python train.py --dataset="rendered made-up planets" --train_examples=97500 --grayscale=true --tokenizer="word" --text_encoder_qk_norm=true --text_encoder_drop_path=0.1 --norm="layernorm" --learning_rate=0.001 --shampoo_beta=0.95 --eps=1e-08 --precondition_frequency=25 --adamw_lr_other_params=0.0021
Rows from block 5 of the denoiser, named by matrix and row number. Rows with one number belong to one neuron. Each number is 128 + 32 x the weight over its row's rms, rounded and kept within 0 to 255. All counts start at 0. Numbers have three digits each.
# fc1: MLP up (model.blocks.5.mlp.fc1.weight, 320x160), inputs 0-159
# fc2: MLP down (model.blocks.5.mlp.fc2.weight, 160x320, transposed), outputs 0-159
fc1.16:133087108112175134085108100171127200108118196153165112128096111102143139157157167138137137169030189154066095136193085165167144128112122141106127122127127137102103103151084155106113131125111096118163144103110123141100179138179099104166123191172112128175154116146193089087070117118096139107069171068090098100118137132143136138090184116069061125132133171149084142060177116092144127114088103103124094145142134193145137123151091100158165118142109082159108109136121139201095125120142133
fc1.17:153127146106138114158131176093154124156112123157154133146125077148168187112144062128181059130130107138173165115117113117053177083115098103128218109075122132175126172125130113140111123136170199131103164144194115106144124034127087080112104146131134099085172118074133131090108096110156136117160107170089132131142105174139129094123119120105146126118133158180100117150123121075140111111130100154139146105122107150144157159169104186120165202072077084150090100122172086055104185115115149
fc1.18:151121176132132143156159136055170156125124196089092119146137171130118122095170126140155082056167113156135142130124202165075156149187137155116141115090104124142103111114108084153103114098073139127129119130105152089105102111184109105174108153123140100120154153122144110136178113153130120124102110140162066138083155069142164158080123087101116139032078121167122144136070083170183113229150123163121155139108127063112120155082130061124118147150150159182150157118102143148091130147081166
fc1.19:100181136139164134146157121121132195142097151098107119185081109139180118047065099110066149109123064159104101131191130144104151187115119110126096136111146081147139123112122185125169110135108127142130094149115141110150140062107206124209165099180114120103112117114132120173125119135158182115123129129112112155091116050104136156098158141149105095118072134084125129158106112168170114174155178169092083124117122159125197152112079107117095150088129209185118159146099110130185129163147147
fc1.20:112152156109083120213113147107215094090110134160135126152166129130163151151113101117098100144159184214135152131123111108104130095141192100160097159143090120105080175144142179091142090140104138165102150107131086121079095068162125123139140131056120114151108185129091087091113137090126139155154137109202167140113144102169208165127178144097125133137101134102131169168178085152129181097083083137138106151129165207126145147174123129095131145175128135162134147150105173095152069141135159
fc1.21:135126070079141097076182142151110140122117141154083082143129119182115068126116130078136101110125120116161121123162175062168090131088110158134101174142125139128076107114156166142119153173114115113140117181147101119149179140071101103086129125162006125037105139104144117129062130149165122097129130127135115091077107193134096096106121174185096150195097108196150113114070121157100116145191149155160125117132132123102115107136141108110073119133201122169101143145105119111097158097140093
fc1.22:142127086074127197124204154160123182128132095073118129133117147109105147148083106135088150178095178147174135176117127106146089117171157128147127163112127074141093116102142065119106078096125051094153160134135219130088075165098058119141116170095151097119108094185094140141197128126131131129143132113069105053130169140103146093108181137112104144151129119111136151172159167191120084121100097156135096097080141147132114148135130143188134122142171104146131122090124183158133097087071139
fc1.23:123149080154135147165171128139113142059136152119103132125134165113061159096084102147098148104138128095101122128153190064140121132174116110088111086079093132111146045133158091139094163081134128122189110134132067135131108124126153155162073079149189092102091152156108106146147128138216171113189185124104185175122139141159121083148106114143134154078138058154102130157084146103115132169174154152157105106096064117097117174190128135114068087137151110131140129113090099115115121150153193
fc1.24:094115069138132155128117120071147135111111175114155170117165112076115109168093143200140132120137194191134155082164103144155163162172133122159175136116115169174176141094180107101180133146107132135171141142140117100067137118118126139100148188152144135108108205120172112130146148129185112164132200132086132093084121110188108147061134136170116130105138123132088111092187102181104214149086111075124137145124125128202146151071162173111142106129143153152144160165120124070107126110173097
fc1.25:108187134127197165113093079118102103150074147164121145145143123134100140081104158163125171134108148170164164157123121147110197089071115101126099163092100115174082138136113112120114127188122121074162151153174157094064115150154132112101070116205171155129123152110085154084141139129121079147142115112128179145183013102160170134099108084108136124173106117084155119123120139140196115134094097181120117123090102159132131223105077096103130131131090117144115124065116151154130120111118105
fc1.26:118185167108088109145136140119099094112114124129117084122096140109137138114162155128122113139144035105121132194077127104142137155140129193098175181115118132074188176134135094093178088124117180079098114067116133166162136139144114170142118174156143130148150122208161144071117161135128123161119146093179156125134130038095086033132110186139108140097163150134104083105187168089131119154118129103094115115126108177137110115104157167200095136145093148156174135071123109134126168110136174
fc1.27:108109148144176154087177145123147092083164065105172060192147105122142152216133119124154126128094126149119162109108138115109123104127147143151172160117157153133083145148092089149128166085162144094140091171104165088170162139134050099128176110109098112138192061068153114106155105080096094161144147167117145110155180124140132078074156125132126132163093098045155141154098084152201165139158131132127165114096174095130142167139144144123165114127141132109028111120148140108118159130154172
fc1.28:126148171122126105101138099160150170102117123126100096123159189113047125045079176164146102124157140125151171128201144136139083094125162175093135126090109154137146109131150120146112092113151125157102169180116112063158109122098101101161149141151114160151203094132164164144102075117106133186135151085105125088130114145135157141111135172126114163126213112160168143158138102083183112122102152150133126158148091147160125051142089130124118160116061112140119173161047158123070126091055169
fc1.29:154117111195143146129090131122129098105136095114066137136063172093115108208149130110151227189169121118116136116063097149141141125112151120104083148112129098080156106106106134136118110145145163115082138068142146131135152152176113119177126093149089102155143112175082123075093184100122114178131155156066105178125082102094135152164109091115104116129085117121119163086199106123122115089131100145068104108131178069079072176179079094130110129129133114087104083108099162089086170136135120
fc1.30:176104163105134078117150118133149133139103157136101131165139131083112126112166155079156094117103094119153089067103196134073123131139145119100125094192124138066147144202097111103145059124105113175120174185075168143104128101105130156145178092172141097131115178169083115141057092100139164097111097113190121120092164131143077152108098135153162071108138143124129074150066135112089151079132098134081047105207164123149155130125122115151124121123137133118126073113177129103157136188121079
fc1.31:080147079111131155093149061158154177141118152124181117161151153145109182117120156087121126162122119146090098114136126163139100080144045170126155120094144148083093148139151149110121163107164159167130153196210087148179068157100130174119087148148172162071112132167153098158169112143152121138145183150129090133115121110120205122167078134133087135113142170101141071103100159136078085047083109062165106125112114130166125159106107164125089127122134143125149168147108133133186107185111165
fc1.32:095169094169158106138143123186128116178129132169151105178080116088136115169089099149172157180147088132114120136126123098076118169162165129123122125118159104117123088086128097138072108100139144086117142160108173102131218107150150167118146144109055086172130103142093179133144153078110200131088092160126173134138131073126201133145144132120132100145138123180178134076127111123145154130145061134203133086121137097142102127106120076141178096113096102120138163103057124194143171177140064
fc1.33:111176103121154117118089126133178159181154099179047150138113140174170182164121121149170142149191141196135126078132161120100098105139162085081115129109111168151109130163159153159147153135110151100136153131177126090125146157123070194133108106157147145089159112105122133129151089088126156119162097159159113224170171116124152100153104118205143145190124130072109141140096100111130119104145124151198166067167130137117098184120118154124219131114141096072137170104083150123132103107161093
fc1.34:170147116131086128125185152106133072096134143129089141118137080169152144169111138131101085203092127150165173121115151167159125080130104100111130176117163143113172149126129134088151140132097129155113071116104078172149163126130121141064091141119188137104196162149145175083088130161165102207138150069175089179139142106087167104157134154172160199121135153147080128147185126128171146155166169122159105116199123092132114182098159117123163148092076092121135165163178174077138144136127161
fc1.35:138169082175108159105165100178115121085053127131114171090153137143125174136115159103074102112147146058152125079056156123111153115126170101044129110126091134110101089147162134092149082090151164148149122083111176150128119136112113121145108204079140155167165083162125105154058094139121140111108088192104112144105225159125148111149145173150109173160165162169106145114145110064164096142140116118129162081143072126099077090099164148120138129120104107098132133098095137097125155087153173
fc2.16:086169118141129147086166152138185131150130131085123144153157177141176069117131102151124095150147079130148121182168119094110142146107138119189164174099147102133148152143185137094102057082122112122112212103040098116203070140093116095137078110112125105122169174132090113149145129048100093125173116147099133097081115154136172116139114161119111115056166171118122062150142158184129195134158115171120139149156187136133118122087129146087089127140138188156099112127110101085147135100156135
fc2.17:131091105106139159172097090124107146177169166056132107118133101102127097124104073150149107152221150132116135105147173166119093118156108100122173109155122119102140152144103102084175105137096157088127141168055134114152102067195118074160049160137146111079149162171104214158150134178149086116177127144172067123128161127171131132133129148123129108122199155059159077145141152108123132114139142120126133116129171095140118172105110088127144087115125175169135139104123075094075183169165128
fc2.18:151110086120124118138116112128165131112145161154136161074099080103135121094151111179092086082076133159132159170147091114166084082116128079115140131091116058105114122127096136084165101185109144113121120149152146139150134102081095143094116147112125145072149137164101020151066176153137098159088128130095170104064110090175111124126103097121155140161135123061081097109049101073139077093120126066176113120149133200146132166119102142152122139096121082169176111163117068138081147157154129
fc2.19:093117160173118155169143125106136113076045167099098149121139112102076172081167139237151149083136169131120151164163135109184094165152149128133139072079115134111174156128182104074062112112080114064124135194155113108127121109202198147129133056144134084178124162085134143098106157183147093145138141135147124115150138127182146178169140145112092112145161083154134168092122077154166106093137123110108160149116097114145125113140126149130151076149119108185116134149157124118127173109125087
fc2.20:096118133192101124145166082191087135086083129152090112112144088145136123175148101120120179108164096053091103138121163146131149104104143157134097126150156140147139152140127101140096105132156149146099183136156038085084074085098071161100143178083135110146118112118133094174160164057152123173090115161126126167130169127131109089130127110110106100134141144146164122119192121147130180167168143108165158122148120142089111090159057129160142172078123183103162092093118184048152130157057154
fc2.21:156135120125094132163103116086079113104164129132167126145121174117114105143145134098117119137101182085139133101100099170117162111099161125082153144089094130078136128088111097069058124067104168137091104169126063116093079118127104147136176092114057073101128141137139124101189167083063090132120127104096131128112080159158116101129117180135113107076120141025156118108144171114121174069175119148142138106147098131117103123083037123112150126126073044119187121094133154116102109154093117
fc2.22:124075117130105160132088092108165151140191122106092093162163131136120134134148112137128123159179132152155140137112146120103099041168158118171129131161148089177129131151070120128155134179153073152105106145145207092074175167123093154123145126118131216132148115171061125124142152099115133138138112114068071067161093091103116090175086148155128118146133135130163096133088117053101118095124187163127130164135076120152161090113114175128164108139148154125145230110132182168151090170100163
fc2.23:102163136124182112110170160157119134115100131137160029079118157076153064064103164088150168133152135148131099118183127114048135132165136120154140139078146092110059122121089098103138099084108161107104151162082103101121119116132160067112108128094091108115114118178111089121094082171187105082127164132131087124116128114144096099124127059109154157123150193111117150120063167154139148113198117141107109172151166139055153139129121081155147141112187112137170115111171102116172131174136184
fc2.24:107081124137174120148130106151130158116112119107084060154144225119088112107101131099158112166125142074139110090138052163113093170153063194040150129093087125115113127128068089129166144121160115139144145175146108105113125111137137147156117051195207087086067144151137157142112115117124145168129101134152142114091095147110166139108133135164149132139111083097118123080173160153076155149118154143108162132095159177147115098120109168121154118053119114162161133071179128126203146130120112
fc2.25:166157073119141070124096144168118118178131100140086144081119146124107166091113124096079156180139079109170140121158151157153119138169117087127050146136103091113076139145110085156142152213168149110149132084111159110088125191133167122176177185169104141157122077068126109121153166139143118160089144155079088178107106124118128148130109072077137110093098236110134161104110134075125120141101186108095142122067124107128148112141137140146124133167193145079155097125131184083129110093137131
fc2.26:101058128109116155158120114127110096081142160132162147107129109163113160106208202138150120117137131104140127112157080094100103100101137122200160152137144143127132138155123063086108091086159143131080197131120173118179130083156113152143133106123178161135101106099119124148096175159092140137142105067192111182126135163147114120118147120110183066076199094078165124097186164115097146076090110096094061143101164138168161120111117146043150115108139127122095086164150104144157061142141112
fc2.27:038129084114152114139099147149085118094145087122166108137170103111069151189153136167072118114143147095153088138091108094127109159126139108190105138064120152146138129142172136141111183160082140099183148182152113141135039133135094132095153142111145121124157057123113074194090140148129111103099105182097152114123112167172066155141115146109064107102110100160122142118141090139178115144099107134074147107178109134216115148123103153097127124168172151073155167083113162145150069159137124
fc2.28:066198124116119091149102124148116123112161080045122110077138123071087145060077167092084154128204146155121151130156099147153109102094172115145129135143138127162098133137129096171146078172107063153050153121182116153162099137198065081114131159106172157139128149115142101113096124075113144186098147146134173140079153124174086130134106093120091204087136132146163114141109126097113126154082114161156103065153177132107120101159147112130109135139123140096119106087104120122176173109164164
fc2.29:123150130083131175120110089188099106184113135140141099132112144149131168106117108089194136185125183099138097090103133124120145133161174149152114103148112143146138123107112154073135141085092147134177100038111040149097115187112165114143113116124081182141130092159133152071145104102110149138092139157087132123125164065138204139113084167084086106172057143179081091163115100143155088104133108157112105163158077095142056085108089096137185140107117135157144078095149112117101117127099162
fc2.30:155166126107192098109126185126156103194090119146168092124145204122145157173131152151127145098138085184183144145125123094137174091213136120076122171089095173161168118181109087137146158178118144156136158157218138177093125119169145104125137087155102112164188088148161128103135128114119116107158121103127125090097156145187178209125074126103096168135127098153168159144051120139140181136132147144102099103094101109124169137105168136100127129133080137100145148123137099101127095151085074
fc2.31:144050148132119183151142109185127144091145137149134180163156174102128172151160134094160145089062122122139091169116128088212158151132125122140105145157192134178130164101083123172124184124100120116139111207115144147165108108167116086165148108125181125148131129155159130173125125102183055132094105200090201094171099083134136095118106135124083133131077122138166187121169186141129114130108144127110148159149104122177087106115145102146124128117150090103136083097140105142128118095025145
fc2.32:129125120121129143101147127156160087162090121082091142177140106039109113124147111115117138158110134134107096096102140155115157033138162120144145165087142163156148109155164197195156055112163145143097098119159104089070079067143154147088105102120026098145112109107087121161096152158114125154139115157121138123153159122097155156176127132138075150110147071128154105094099102112133078177098109156166061137127145101141142128141120151143102086142162155097128161141163119177140144245103110
fc2.33:146102156101128190125179188159102146207182099116184073181152089181133166103134138091078141111145134120136132154101127094084104083213093149173141119142121138120102125150144116135145140141128085159108138090132160099136116069179093106175120156137156222088117129099159141175095105082168128136146122152115130201160081123152111128141153153133145141097203131199155122131137174092096139121155130184191138124153136145107135157163113091167190165117088087113143135126122077146110108139163124
fc2.34:195168140134152195076118083108194142139158107171132170167139149105134150143162039122106065191145112113125124150145141159121123141148139141130154079088139132089141111113151110091121088145098202100068041124123128147161061108094106206127105132130157118115162139136157103182098141155185122109140150141140139149121128087116169169167155142186091169141170111158099189076178108090130079074132094141176169152112152107137083154096126140100111154117119114127125157142083176148143145129142168
fc2.35:113073155103087106096133089165106113071082169150141089096135164131128151159126169126131068097091172133165079166179166118175128090148116108160072136074092148105156119130131152084149105178122201138162119123133179098066147130133111113106059092142150105159158099131161146077152104160158165105164082144102088179121126138158098131112204177119157168090164077151102067117119183135138073134128138141108153135077167145134103145074070125092113071128129149135146166145102164069127149113103128